Rows from block 2 of the text encoder of a small contrastive audio-text model, named by matrix and row number. Rows with one number within an expert belong to one neuron, the router's apart. Each number is 128 + 32 x the weight over its row's rms, rounded and kept within 0 to 255. All counts start at 0. Numbers have three digits each. After the name is the row's rms in percent of the matrix's.
Before each expert's rows are labels from the 100 texts, of 14848, where the router gives the expert most weight on average: "tokens" is the input token at the peak. Only what is clearly more common there than usual is listed. The data: two synthetic voices taking turns or overlapping, over music, noise or silence.
# router: router (text_encoder.blocks.2.mlp.router.weight, 8x192), inputs 96-191
# gate: expert gate (text_encoder.blocks.2.mlp.gate, 8x48x192), inputs 96-191
# up: expert up (text_encoder.blocks.2.mlp.up, 8x48x192), inputs 96-191
# down: expert down (text_encoder.blocks.2.mlp.down, 8x192x48, transposed), outputs 96-191

# expert 2
tokens: "-"
router.2 100:111186071102203102149159163180154162142148121102090082098139124098081110151117142165183086091112103041057118186148137132131118193147093191125138091115160089079149149165080087158117120160158099157102121107050145125089116095089133111170145126073161128135110162109109173140143137151189098119
gate.0 104:165065109156156108130191211167088182092181093153147113121118205103060160097087124165139177119138144141110136113139121129150106125158139132158109143096165084131135172177200144144145156105131129096126110118094142112155124133138119180132144035089124117133092161143173142054111130147111095152
up.0 101:127135127067111138152116103122175078139115114117192163059097145163162083203178151047127082105152149136174125143116104119133146162099154115134121179195137096113159118032081120152080102157124116124147149149154115114134142153135189097161127141145090141149145118112097089111140122180090123100
down.0 104:163111111150182118130120181110146085118172122068142083099137148088154104107134163126159117106170131129126174166113114143134061118185127119124141137212113158125150204125109130161093111104140140147126108100130109097114091098138099110171124102075094080016159086099129159175136175172065093066
gate.1 109:088157135159079144170106100108172107126179127172135107142129090086145141101174126183109106118154154054198126124102123161167120126074128119109083110116133127081100110107100063138228170158154108159114157182157129124130119158142152099129149110105112114119167136128072123098076116104141066100
up.1 114:119129087178128078135127144113136134076117075161157095145089107058133175137149088166170081146171152076141122116178171134149109162097132123120122133161136137088105089139099136139172146084125089130130161108130127136093077110138132132157171136112157137079151129050137125154069162139180119178
down.1 107:095132154160113169161163150072155159142124159117128138164130073139142121120182151107143116183051098106092067155099042136085096175064173111141138112119131115090152147069114105156136091164099132108157104183076168052197143123083140166074144184126112143141140097156098177097102077142110096106
gate.2 114:100117084104096143173115164169160101133129112135154151087093191126082165098084137148116106123099136148151106096142127147126130116091165152107107107092170117132092120080132107119104215182086137152091150119108069157118192239133084137112114112122093144116170083149204154117160083126149082134
up.2 116:147120188124148124109106089102106170110111184133103120167138108169198069113129113087163167182174143148135156145123091061190177069151156098174115167121129089105145123174146120142115075116144107126110090152108178093128070090121153155130113173160174086136132142146096074167093159146130184142
down.2 097:182147128144128174119095116152103146084091079154130130101196148163137147153156153143107111104124101123196081115167092110121197180101117162206120138123141120131095147076003199119110086173138144117163089148137131115155154139141149164145120134152071083129109121164119164120116114097164063233
gate.3 098:110169073158165157158124150110129184164123143150118095134055118178140116113125155150150111143094100118114134052131127113128189117136113157196180148109122135142120070122175142124133073129130144106140128093174183094134091093095120131110129083201159153079138163134099097174119160074149115129
up.3 107:122162123090166151108106110123104109146123108141116146121155083132156145092136169136087084107103104128196147170127123069153162138072164139048114153139132162105060169127038079146119139161115096139070146143073108132156121102165106136175082169101123090163126048147142144128101104139138103123
down.3 101:128143148086091162131116116138130155122139167097123136130163103147130111152090136149130140146162160161143070127094123133204097142109189157120078128200112104107120174115049132058120140152075106114098096181184067104141153113096094162121067122169082128184140113136129128091138151038175162121
gate.4 096:193120074120155114137147148149141065098142086143111149107078150158099153117167105117152099122123125119161197152124124095082137091165131156191126143176121084164095132171129120052136178156142085132022167094117090133122168100179129144141117151137122127156110134122147095175086125125091178145
up.4 096:126121115119136107083139106120069112135072166101095016143141079117093161167091158152089151145157138130132133162131151115136158151140134072122173100126132153120157147121145160135122094103086093132160091134118127105143091118143118183145135091105132145129131178115109132137199130103111125198
down.4 101:143143163122148079077068141146079149108156105095154146131141142159162161081090141137142158113184141191139090099226086126152095128185102148171152182183124064126126147141154126099109166126095121113108095103167119153126128133129064170149124111137130127093145070143155130133092119111129131119
gate.5 092:142173138061137126152100078075099107119086112128115083132127083085170114073087162109157125090102156121144131134137142129164121159085134149116112142108100089135169119123105107175141174168121147126151131099102107103162150133125148123157159167085137069131124071148119170129095157165174067073
up.5 091:158126151153129130145156166090138135158147188104126098146166110162161077130110114111087155125130103140072103087115173120167205113159107143174185126175130125149110091159152124129124145114159073140122088116174142156158120071152140168094168117156145146171064148149125110143122105038087152170
down.5 097:170137084116095133143171138137153165147107140144158190086166104117199175178078077107164141160117135133161101143186114161121119109123151108118060126151164144138103083135089191093096163135095122079173150119133129160050107165117124065153065146148112202097119072085059162074174119133117161153
gate.6 113:148149154176121127139065121083161125142146172138174101130131118121109143119166158126147121091102086095150035158140116129065105174147105178110142106167073113177197158057125122153174128088138123147166120138145092071129203120113198117155106172134145097107120132146058179143152143125117069121
up.6 107:180126117198105165166090135109141112131108128151158095128118109079109107161172148145181128094101096134161063159133202132113103128155135122139139101174078144160166144133126149121162171122158059172131158120166078130127187133129140139073095235153073068113145145162064122181091149077098122130
down.6 104:159167120094096075156141117137152101144118093110138118123080078126113137139124143149146149124086151141161094053071167132150093194129125134117090065164111100125121149141114142147150215181112119163109075119174133175096103140102146121127135104110111142216092147150098114085147162150113139060
gate.7 116:080120102105139112151110113071174150147121148108069079149199071128108090138136120148048108115092157100106172192115178138150133125115111128114129144132124120103073126119090134160124116100139099149127112159115193063152117099109137090137174119108129098197131104113093181137115177092154058126
up.7 115:129115125118155158159102146067115084133115116175115128112121089188153110077131162101137112079096110113131167144149111088126119145063199181109079162176117102125183178125131101158086124111112149170132147143081115124140135132147126131131138143141149071172192090111098176138123188144152115116
down.7 109:214164139148110133151076143126121161107120179092135096106132126097162083074114151120138199088119167110126065117105104090146102124181131163097120135171139096179167161066094074140097084128132175192109128079141149174160165136118113136131113138156079115115119117171123157109194171098160137142
gate.8 105:051176129077164156151069135104095083137096128117055081118086116064153132148110135213087130140170141108152139146139126106124155093184180130103171148085121094091185129137060108127111166148175139117142143121123152081172092114088091103106105110087126103174162082141108168139191170097152092092
up.8 108:145139065146174193192208147165146107140099132125152160079143120168057091128092150057108134125132119087111099087095082104116155122104087152123106073144079126124112083130140138111169092138129187152137196136166101153093170148146170183104113139182187127113107124139174127124116061124110127139
down.8 102:116138137105155144129138086179119110163143155159143153097120115141140126099124103099118069111130149122141190112062092102133162158135140086145137166129134100114128159098223127149113132112123099105136138140130137115144131103079144130147102105157152109141149057136080119133112072160103115098
gate.9 105:174118067191072108092154104088150158157171140113089108150053174106128094162137085163131138143156118127119136132101109124172161090084142122165123175165154098106151085112106129098121145113154168076086149148148118109170103139131093186109182108149140156167142124164196131102083138090073099164
up.9 101:115160097139096092120138177121128201200104094109065141157070159085145148141121105176181091096158099104099105084098087149172171143098128168106147139129189074102159105128093088095116156124191200113118174078122157101148112126118102161079150113160160139137135114153164136134136095084107123148
down.9 104:141108082172140130152088132162147135049018114114163140052135167111134110195091116094132171140141140129176150165183086138098086069162114186118136106134113144179156103121148149161083082100140170072140129084140122127149107146159159084147116178139103131118099107152135129088179112191109162147
gate.10 104:188119059103130074085191107131131132108150119119155134165116122089147116109102078113168109144065103137097166075133073089142130129124111166109141163159180081175157124163174064108150147126114095077092095132092142164170114111154119179159172079115134186170140178141190123119114074129122124146
up.10 104:137125124167109157137121134136135114163143125149145123084079176155083141126165151134127151107159141164148104161076198155125117080153100138250128105093125157128054120125148198121111098154124095121137138077205107093086118143137144149091083166138054152100086138120098075119092119110111169136
down.10 103:128123134188097104097095098097189115113175143129148091178118131159160189066165113172160128041163121155123143122146142086095101189148110154094119109204137146151160101167147126085168150162170118161069090140128109135124176079052152075173187067110152114129139166158105089150167130141131173090

# expert 3
tokens: "slept"; "friend"; "train"; "slowly"
router.3 101:109054153102195140119070125195061162137121153167169089145181113143152136125105131155090125094147057158091128039109123136140147186103188104119071139162143149141113077110142130123107139137135084125171045132171117138173075132118128139132079142160155130120106104132088144153117105169138148185
gate.0 106:161174095117152140132144109173128138066038163193171192123111136149143109171141113075138098183131138107137140150086078102126130119120154082176127103143145068095141070143157120140104127117123079104123107168131085167092144120149201056169126151185156179100139097069195098148143090218148117135
up.0 112:158171137099132145110134174094177116096142131162128129041177142114152057114157136109098115150129130128150145164070148081071159119148100152109147128158117147189088156107132075158090083112080126135137190082158132130140135117137141127102168128134107113149037100127138104125177150118122174110
down.0 101:090113114138160102073144121137082129138082106106159137100100103161167067092130169116122118153161184108108129067144092107169127136118202145168086151091166068126139096159175136207093131182116121085105157121136157083180131159120137153124153083127136180159135066120085120139134117172163127147
gate.1 090:101115167108071183071157126141061113063075139180167144154186084143119140178065128118109156207099136146141178129157072162137125154161157122136121128199141082179152085129107147138076103130099062096126128173134089121149155142124214142113094162186137144120094068120108141125142130177146147180
up.1 089:131164078141176130140165142130195158135155171171168108123112129101128106157244129137117081104140114090135122123123131119117162116131075075133181137119156160154119129130132061113129109115129113075126135105133141137107138070094143067145088104123158151123099135086175103151128161132117169095
down.1 097:090173111139093127183127146121115145142079135071113132154074097155136111185134139114147132163121100212165153134170116101180134135096153137133124146108152095143112131138157163127155150167074095108148107086091151072184099133095114139151105192086143184090124126088138170124088212164143152210
gate.2 102:075157178163124175164144119065142117112100191137146080135196087118161035167140134155119123157129162090199117090100036135122126142099147174126107173172078112187155128136112055124153116111118089118152151158161127065183135143167131136082136140118170093101144104125136140192128101110080117140
up.2 107:155136099122134165107072138108222147188168114151190135130081169137169120084151145113140105076118092153153112149097144120101123107121123123152124085123145109139111135061159169168112118133125139152149174114137147163125191103087129110157070123140085116128100112158128140053191120105110132065
down.2 097:136148145107117128133114077138113150090126186147155094117161105133205072162158142136072109135128127106187114162152095095122100113068144135133161023135094113147137123097132114125124075136154144141131165119125072166180135139196156151121136158120122094127079103109164176097194078128051120128
gate.3 098:157101102114145145119139097104171142156131099149139115193150125106068148138080111142174154124110105124123124150164167072144075106160167207118134112123094140018139147159053147131169113145103185190094130155110078151099106100134116117193117148133056083125145156149145142111092120100125111124
up.3 101:143113081195112125119161160142188152138077058125167122151155107132071169170116074172118147142095110131095099119167191115142118138119096151116130119163143169114106117127096169078202145138031106104132113109143101158089106113092080122133119155202084118104149171119133127164064077101131116184
down.3 102:179113086134126135125128089146160123128147125172142038120143174140124093175111093174037093118090137168099137170171191133140147114113139132183144146120150098089114091134100132137095133095119107113128131110128069166100080192104114083139157066124108160137140179167126146143159102121123144137
gate.4 101:157093121092138120079121128173103183128111066139155126134125116103125207159104192090162164062146085154101109102152068138155141190180119125079129081169128119141147149116108183156076143144105135191134096097124118129145063100116106208200126131166109116124123126084131163117165129182150148180
up.4 096:148139131118116145092142097107122176156164164100102083092126123157171124151141190100070129125140114060169172117037093121119099194117165077099122135175122143155184162106155151100111119193138130139167141165166145060125155090125152185103149125132093113150157098086085084162149067147105171124
down.4 097:120192085148076141176146132094092192148087152180118140115214057112114135122093160116126112121112105125125079117123088100098076105091151155125196143106098094110109112119155103108214130141153119080142118128125129144087131174075120130113115132154201101099168124117174123151159144106149152140
gate.5 081:087132144111092095120071112121092123139097102163119160112121121132090181143094055161112193138127127143118103120171218121146120091160110105146104112107127116146122122119123084150112139125129117127100098167079081183123141183141100070132101119159101178136073123184164197103121109111128117141
up.5 078:159146079201131162133154143095120086113135156090153151043105095135161132141146154054151092121088151099218096119073141112060129097090134126134150144175066134112130150163168142157156111127148166176143168088165208117129165139150147091175083167121152070158168158134119130145120122168142114093
down.5 092:141128163109154094087130063115102103130154130157104075129116145124105148179116182081126208159047131151113133115108073176140129228155136145100134117116128111124069157091044109099190170176139138123104072134109158110109147120121086169147126115112114148211117177140118141126161179149114132191
gate.6 088:147087113161170180138201175149120084100102133100105121102122109135148053181170099113141125182160120107136163174129202135093061056131173072156110118165155072096188127176197153134070108082119082144097129133106117160133093095167149129123150179124100121108179096108142121143142113174083129146
up.6 084:098152127123059126095125147091136108178119101159117156096160184132037152090066145124106197153123167179129088114122135073114178104173111182094097117112131149162119096114106118161160113134146178189145166138148099143070192177114123108126120119108151108153098121202078126050151099054151110117
down.6 094:025130079147143165090093119127128110151064081143143151130100169126133143117148145126105075134128118144082135144093075069140184180125100103147103178084109162141099158159103168167108126231152113085157130099135155070142131177072125108160117082154114172129113110137118074128115077175086143133
gate.7 104:149084107181179090141112144148126100108118133168119123158149090135121175143159120162165067172137114145075144093202069121167161134102180077158095142174136038093098061177098170164135162105094094126110124133100148132085093113118160105126160168186178103098137114059105140177102156147140135155
up.7 103:078107136145119117154135101139127150130148156109152105102098089148087198123178104121139084101153125115116101077158104156168120165108114087167137060176142123162084065090153165128177147130063149063155121156187097115127153167045137100119119174162170177056142120032143151177108125138091181169
down.7 100:146138159087101143165120072137123148130156150081095146127071155140109153170167073166152095081163150166156092126114117055119099123106123131105130090135112222106177128119090123057139082061186143120080206099138108129147115098123089149100063141128102113070099132115098156122098136091080155114
gate.8 101:094165125158093168121081133111196151143136108125167075081107112148121157113123146179146074086118061120101091126114142118099145160102101160124148126140100171140128091154076140108195173136130129137181157104139088108156135156082113132142100183139167112103151163087134215122097129072110157126
up.8 103:106143140124180136113093202161074124098095115187163137155153140095175120136112121136134132133098085163138102128126147116078138099196058106112139175118136134178112166189133058139147126107130100145124109086113106172159137129147117126118108102168155151069089110121175131165155148129149165116
down.8 102:091175103115108128106066144166123085163093121096194110175119143167117128145157150210096148165084117127124112090148079181124104179128156174134147069080149180163146080148113128140104119099141138115202174169145122122080128184132105142068048101131130149079119088142114141110138124170123139126
gate.9 088:187111092066191120100130074187089156106110142100094158193161102136114173129082110068100136114097081137096159093114126120111119147138090133086168074112110161153104152140182170180058130109146097140102109124126129168123133083051147144143120116149150176175100095088121116106152095159168136176
up.9 088:110118120173079120147152166096160092157116101132122111060114163141121148140098160157191136131153162131150106160163104109136151142142161125133078183113094111085157085154061111071167078130136173092139172150084119106119126181212084112152159130103119083122179139169137147147141165110111114098
down.9 093:114141132149153125081104126152080156114129161135116148105107200107142165123154145105154175129070129148093067091180118134143084118139102142156099096104157125132105164118143147156079079087149140082146129084080158132166153094099127083106123107072094153138163121155122215071187111113157102150
gate.10 099:091135140114137137145097061150125118092116167138154131149143131169160096122120147143087130123118147137136138059126114151128138101105172146139098144094174133142148178086053144154108099124190104065120153112132077122162129148176181099113104133089161181125150091144151130151157128114159141121
up.10 102:179117092178093111102186139087120158150098087114101109143167109091091156170083156124132137143118103076105141172117147110107143164110117096047142107138077138107102091143194139121125182156111152161143081100113139152081099084143070192152166120205082090156121130127073119116104096173089120147
down.10 100:074106103117109122136156171118139146132117166148133148107108065172136103097152140162126101118137097107118201024137136109125156075104105142069099151118127122151121101134122156112108096159130142155102176183133121161170186163113122122193132098171218126068172134161140176184122076061103121146

# expert 5
tokens: "search"
router.5 104:120165169122092134118110137076113112111122147124099129108067152099162173115179141151174201072114084144135051170069142149121112115163120195139133183123076106129121157154126127128109127111103125113145097053074154179124092109132097129127064112055124127126158168176124083103138135101142122118
gate.0 101:163077106173125102083160199154187180119185105205119098113099179074055132129147118168146143129141091127145113115176149162102092120189112152163105156167138125142139115174116155117175113112113083158140092104088155101096121134116122130113098079086060137127117160129111117132083119131173086133
up.0 099:124101159145174156137117123166107122174134111110144151115117124193165178043088175065135092097130139105117140148073105096098157110080129116083139095110148159142118146077186114193079140151128160099143177161167105144127127127111150152175134144116116168133121110140071162092150140189106155125
down.0 100:131160116084090117098132157113116116127101133110111096133119118112096090145161144161118125134131162123116157172103127094162153151136157088095058138117154117133171107092142075155151092109130152109186134088155205142127169112100105085084136094196188144112145154149128126150153157124104116124
gate.1 101:093166150136157113146132160095087115186125088067085106129142138170091129137163129151119115109196171091111162130153106139167113149088161107152129161150087073105163134091103158138141099113153201126191177221140144076129114122135100141093151102110099093218137112144126140099135128116053148109
up.1 103:204077097166134168130134157174184138128129155168168141114173167076138136143124155112106134138060108137145145134135182106079095114190049116138155090156140165159109117141145076113145118111093071093122094078135119155078183124116180113130080151129146201091082109084124135109124100121199184105
down.1 101:056107064092094166144133144153157101177140113114118173163141152141128145105137161122091182083129106188106106062170142120140087124182123179107050091104118113164086111132134141090092143119118130122148175108116182136095112127102120142101147138101111182106131142164110125111109137119170129185
gate.2 090:101120162139110082136188085183125077082115199160096154100178119161094142119119127109087119164118219117118145156146138105193160144118141117121104099172180149113075150105148126111114112124113141117106100157074111087146109100101143117133151155073170182200136155085088097108147086117097101120
up.2 087:138080117138128095105192127170090055126130116122120068176124118125096138140108126170133129081152128113081120142208130169172095157081137169135082103131168101106126162099137136127124125141090150197122108128117144112143118088092069147101181112093071115173178167145068077201094132146072128125
down.2 094:141146105146066173095146167093146188134104111109174092126110114132139086134139121111136106124139149093102160080200117182129084147094137082162100156136131119088127181145130100180122151163067088201114111098060127089070103090160155232182119125129155131107180141078134107179120122192130129163
gate.3 104:200042124055138115089154138151145129141146137191150165171159108151081110173125164076084117128071134128088202051120168117111119130143163135112148151155168175148155130106144158169076157135099090151113119135065134127131107082109153161117137117138048165144127164108108166094120144144159096104
up.3 103:125068100090129116110109149136120137088159179152148136094111109096143075081162125080086111113117154090129153117142166088119113144135043161065151168193118174157168125094156078141090106109115139189115130131086094125130108132157124139171128104126088081166173197129120128088113121130115098146
down.3 098:118069129114149145105133143133151146143103134146148132162178105170047106180079120118106129159096162101093124118124064186105107021085083100133111119089161170113085123114173155145100143128142093089091175162113115125135123164097105153104156101089084150185097080115156142138124147161139123136
gate.4 115:097134140115127156102126190133158149103103116133151135144137146108172129162154169191127138117055116092113124144096167186102137152153188122114093098166158134144102133131120117204146156098148066120139114095124144132098129132106176115138088081101117129106106108160084189104205094143184059115
up.4 112:112171121082127140173155152106109076166076088121129129107140194161110136111132100114186175108127111143159103150140159118096136105161128176222129052131122106122141169129122110109088085165145121177102161112123119150050068153109116121137140163099122137144107192116144111122135166085079166091
down.4 109:129189131166164147183120154100098166120132150115100112159102091134115168093099093160218171089134134119188162093124144076133099111098091126135118159158138141160187078133198117109167105180104131130031122091164062118159106131101146106158154176114119112092136100077152134120136125130162170146
gate.5 093:139127134154120133114193112084183102098122051121140105151155116113083101168094124145068103175066169102088167131147141105074148109146199142086086185152101118147134098066085152160152143113130088140133114101100128075095131125104166182135142146149127101171130117148129130101105115088157078080
up.5 097:110102151085121133046125228098144135078171117158164118134133172146137071132186099169109150191127107136128131176106131108160149106214105163141171103118142153164125122146113050103109123103113091109112106080135206171113147111145124136119072096119104160142098090096126117114131168089105190158
down.5 098:137096125119148158165119143134010130152156160151140161117143117126080131160120137176117096184157089139153159125121175094138035108120081109173111145117083088091089114108098104168118118137033079101098093128106134107095125138114129138127146124143105139188100141141076162148114112093080157084
gate.6 097:144120157119028126097147104061145112134124106060083139104159095112144140163130123121107154159169125169129099118118088130139137075105148155136128132137101126148167134076086154104147159116159158129159203165169147105125109153111114173087101165099117127148143125157153129108106141091135114154
up.6 101:110156099124211144123129140151087135150156153221163143193157150125133128082085183126156127080083110151092102145182173151134129166163128096144161090131121083124106103164166105183102100139120088128114090091102126159106112094105173127166126114131113085118071131107128170165124146134141139044
down.6 099:051179121129137110102098085155128102160152042150188110132178133187103057146130107099130139173125163115123112175160110112144131170184069128081109126138119131088129116092186129151107095115111119124141110151173165150076166168172126087150096089127060107115144162110153110159163036145107158122
gate.7 119:112173124146117155116126147110167049067146117096101083120111149112161079149175096118135151112135100117152114178119180138126162157181117181162108092126146135133147093133112124134122156094079056125073131084125134174112053128137140095159108157102099123132093173150145045135119153149100120142
up.7 120:142087144086157096141158125141094216208112134129141162134157109140097162129086159141094104153119129145092170057159090121110119091101147080083148136116118124122165140088160122133130089170155194117172103154157117117162172127121116162073138105146165143138131098098112194128138096107139137118
down.7 101:186124064113086090038081106097082135158103122172176159142152117191134152117079092114108073153125103141144137156137120172142075079106140159126102126094110154081104115118115093202111102123154143113161165121159184090098155073116092112127178156133113132193121084157117147106108143095095049138
gate.8 102:109135134101109116117130092147138170142165183184135099179108165083153149113153131117151135124131136170116092141136097137106121155093081170126223084126131169181119147129148075150161042120128177152184077120213169122185155121111112109098120134149178151095133143109145151147165129114100175122
up.8 105:162101143134158118158148137176141118103072067083132162076135111150068110179090113136072123143116166096126193094144166113137129121121176087094050163153177121124142078086136186120098167139148091133089179179081066114091156182144140134160161119128102129166146082130097139112086106145143086123
down.8 103:104135107090156123146130168092093139086160086115124135129138139090158140142118137187163175153134114079094160134154111148107159138162084161078082145144135125154184117116130140133115067088136172128172159100106171150187116160174062108118087079133075118105071142132142145143154172148120162141
gate.9 094:125121101075173116116119119123098086132083087148090170065126165162159123144083205099183124133180171113092103174143156133174148133149188071148128108068154075081069088119098141121098132145132144134135145092045153151070128125143078142170109127148138118145154121125146162133143200137162081090
up.9 097:071151120103170122071137107154048126142131145122119123151133135115152161143117128173132109099130112147127132097131059160150098153131132141111153146126133136129117184145104127120129164153117118092085087141106187122153116076117113154079140089156166143123141087087171127146214195155059128118
down.9 099:172124085137177104118105114111121097201108131132100143133097056188172119103169121121137134131156058122148108127128109106129144105146188122144197142136142107114133144056110148079052141180101135163144151118136177069125180116114080159131161119100146150142113116117061151154135154084100135153
gate.10 109:157179109127185092109158064110124126112115077136105136185156108089116113217109089163110120202136154099117170139160159106115087158120174137145092206161129117112189098163090124137126114080149117116107086128075131119089118100160121140126151153091085115186147109127126075170084138124112108131
up.10 108:097102125109078157118180168132145115128122167083151196056127139158139089138125168105131134121155120156151149137107122144152109123139140094107134081130153104179058102094173137142056170171029114143157179118189121194130184148192167119104093170148136125124106123150111183066116085149096168118
down.10 102:073106147086134166181100147159073071164156131083104166137080137059123131169162126122085147144128130138149117140125127116142190128128135076086081072109121131119137183119076078097161142101133130105068083127176158128115143135072156091053124119151114147128165078170140142143140108101084128132

# expert 7
tokens: "zero"; "music"; "hello"
router.7 096:126118123110121100127149128146096078094083137167137188128126149136090078124105138120106179192172199135149063102167142113153126065119119141148084179102119215122146150137143137125102149104088173097146085154121147126152112144111137087153136171165135144133174119101107160168120179150173105172
gate.0 092:201140168105151077091160102169102203139129106148099117175145167117113195156117136124181179099066083162076118146149102142109135144114118156075172086125160154157115191119168112111104104131163118150145094116135146125115130076095155165140112080126177152153082165191100107116148129131138163147
up.0 095:082111072114094134186141134101139075167111174157124134089106104103131129157143063121117080164140162089171090172087107147157133134116146097128103134202100141081141086134107133106153133148159101078105094160125118101117114135118084081074157139125088097150153174088090042115094108081053157146
down.0 096:124100008102117194153160143101105134149129122112150141145121160084110060147204073146119120117122070133103132170077123138059129124095090151119119142128102133067173127117104107105189118077150077105118115132126099099060117159086124110158098145180096099083130097136149130115092121138050164143
gate.1 089:117174134119082195130074161046144186099106162116119113125126079117185110161105153124127085124128147083176123149038092093128192145117160099090144139138090135095106125128120163142146106108157154107124136220154163092123125118138175124096168125190120089142175123154134133118166089074129120137
up.1 092:148131105089146159140113174084081158114134199072091090110159107095208104086082130122099111141102095120145142126080071144125127156125102107115175146140096167130109191184167148111175155133143121156145148147133161076126106123157144135100161105173154083149107132125117124146159136131099143128
down.1 095:112108126124119125124113139129087131122091119079122115139093145131193149099125143181201122165121103105151145150172135081149172111103142132149117158198065180120190131110151125106135083135135098129133095132089116111124114138103125097114117139067102075125150182058093132148135183171105139142
gate.2 099:102147144109083137140100090131113134148116182092143125148125109111093143114107086098119175123102153126180101070127136139148044128158158109141113103115090125127205087118068179118153188105176154092118133162195073109156125123099131104148136126162127146155118135218096114110132123131142131139
up.2 094:124084143103119145107119146153167129104153116156121153089166163208138183132174166139148107156140106170114198142125096124160199100137112112120114146075159150155033181160177077120121094111099052166088151137096162131165117112191072115130136120133156132106083145094137157140128125169135163108
down.2 096:185075106099108122180160192109117168125102167118103078123104137082126141159090123153138087139100153114132116153082151121122120133068129066069133108092166174074137124161107175098104103127124146152154112070182145177123158092128104178158085094125153090107150169097133155097119173092089124173
gate.3 096:141160115071180152121101181108137155161107126165174139128166125085121100086031179091163118116086097161111145093105104126105132101188157156146140136071122080126087153182132134125107102169092136138121149095102154133135091072100154167121122089135097134109113108098115122134145136110172079027
up.3 100:154150058103170198135121175168159134131166135160161111095173155141113106070100209118180096093101107138072129134122121112123125143130106193142121141079118128133107145125156146162101117144094127148130143090127147116134118136120190148098068091119148098088089087059143159166166146095171105121
down.3 102:147100172089119151184122146155111135113028132120159137132104097159124089094178125171124091077157135126186120124082089135157089094089144067127057149083203079110163145125135095091124108142093053113167114133100143153148164155163177086118121114149079089174155111168163100149115087156108117083
gate.4 101:143126085144111065104201104130179138090169119153117116148082160132136124158203097101148118109159090167128191127129099140174130144119072117104138183132188152118088133106146149142103116132077074153115073090117211114117099062134111106200169151128151158160181146042135079161053195158137128122
up.4 101:115165140158117141133136191185086106151095098115091134118102162133117122126097139127171180157089199142099081087102140172101119112129108113128064102139156105067141127130150112119121157130141091135076109092106125148100104148136086196096099058106153150133154189199133118081159113105106112084
down.4 102:114130118138115158161100096113077161123070179171172160136107105120153130078143091099093133089115086121124136090081153091068118078116079081133165084143095122173133138153154052129135186132139152112114157127158120155099118081076147136084123146138184125115150141135107166157135154105075134090
gate.5 100:122133132140068104128141093110059103112096117073087145111119080098104078192171111123054180163183195109142110109124072131135143137103101134108124125157066167137078156085131104076159103124103156100172163122140194117158159163159136122080120096130169142156143144123173110141107133153100095165
up.5 099:129155105116154098135167121173083185115116113129167170160150176083123157123111111111102122081189090131084107114146116124118147150173127161132157165137166086114124149143094147182090047140139121153167143099143146140140112117067105085129091080077120171116104097095093060174160162139083113148
down.5 103:133108075102178124076115135175143142104090085154134119185133174141144148132095127074067126062166160121108146107152141056065155117162111128110153131122130145123115088133141176178080120129119165095089121159111143148130084127138095105143092133109181140144094098107126186099203131159148097156
gate.6 111:137067053147063098149111141099151103192113081129117137107104136144087125160150160115098169110155157114116110137127187132126125134142122112114086153116157177124151104092099200089134126122141153155151169163125139118055132190083165093139137129167099118119159126127084140054144151121094085121
up.6 114:098079202075114132101115098155182137093135145098183134139099067148163135106119116130100141155150140183143201122115066146191066074145145099085112035086152060107122099113119136110106133114104107086133141163172096131160132135169126133120101111156152167142119171134158146079124103164090172056
down.6 107:154126147179069164130095149128182089085141100165161143115124179103140111089131142137123155078111117144138027096171100122087105112132100116091112144093073186216142163101094174134129145120139161119156144105143092115127170132134117227088144150126180099047137101130135096154124152061116125153
gate.7 111:167156112103146081117146092144132108127114147133130105119161112157101097107137203104163151091092102171117133099150202144123103064166084194163179156182096135155142169102137082106066103130120091186109109054098129101112090132047105204147157148150147146129116181089162164122113163108182118132
up.7 108:124139152145126112101125103056133165128116164167089115151119154080131192166128113149071165120122110074169090116104060114073134145098125144091167106101133188137166140124099112120117121100188195085140112198108120078186155126154162106161098129147097150136141090209162123142171111151111125161
down.7 110:105148151175152188104162107089114097110144114138052108117103113121137098148141161152112105093185072135146110190189162061159216140118172092128185130123132116111076118098100121166144136126165105172137116088150133090153121123164127129116175139177134102080154130136076179141130149133170073132
gate.8 098:088106166087126115118070105157056126110108144147177148159158075083159172153153118144112065131129088127165099172143150148125126185152058065059157148142137160168133115122082065127130117112078071094109133112152072119135114105099139134129122156139048134082113107119088092125137102135107176154
up.8 099:141173205116147113129141111135058095116085131100136152168145099129162116137095160129081092113133108140122124157131145114146188158127115116107129163161108170152139142135051122142094100140152157082127101132144102096180091126156122161137118207139058090172103073138101105146141142162133137191
down.8 102:162159099150115179124118176150174168124145102135164119114166084145105083200081151142159138143104091128119164153167102204150128128159114093058126140086146111145080095140127131128122087141124149121183086160125133104078098138152141111173093110140191108062141062121130143167190101170110167114
gate.9 093:062140160111144172135111089127075103145115168098103166111177089078177105138122120098047112118164171054146076140125106112097130134151140133074110121146078152143117132075123148180096044098094165140186136142190189173194164153097158103137101096118171089168104098116136176137236162129093131123
up.9 096:168189144203092095105163124138128167085137099070123095143167071100141126147168112113131115095178080121120160144094127113090123145149110173134149222193154163135079158117148106123127099138100089084162134088152082102135097110080089171095092172082118165102099117095114098174103136136109176138
down.9 098:113130169102111180098090113130186083130098141148096158145119133063174091115149147098104184130146121154160203046104082161070133129128114102077125154130084084153109120119079090137116061129124123152131148169136130119135141145153100121178146129117184154135130116137137120093202108197133220118
gate.10 110:174170113065134150137111105126152091164096096176125151177099122119146123140158183116208152116099101152144098137106153160134080103170132113096073150157078134125149136121129074145095169160127050122096119074149121112073102107043166083155136136101101128138154123132114146170144139121167138114
up.10 116:083115195155118125084102166190100162097180157119163138072168163142108177126129118154080086109129085149128155073111159169110177167142116144109153111136181133159085114142097168112184120143115151138178082113164122176205190138118103143082075113145085147086066096138136152084103102133091145152
down.10 103:117059159180121131157066080105119087129151171086103093153079155083130157098095123121090125092171160123127126170141182118122164118132110076121141090141137178150072129135110174147097121094099143177104081094149203102135138131130121071157160140115100068153095127114135156143115131126073136091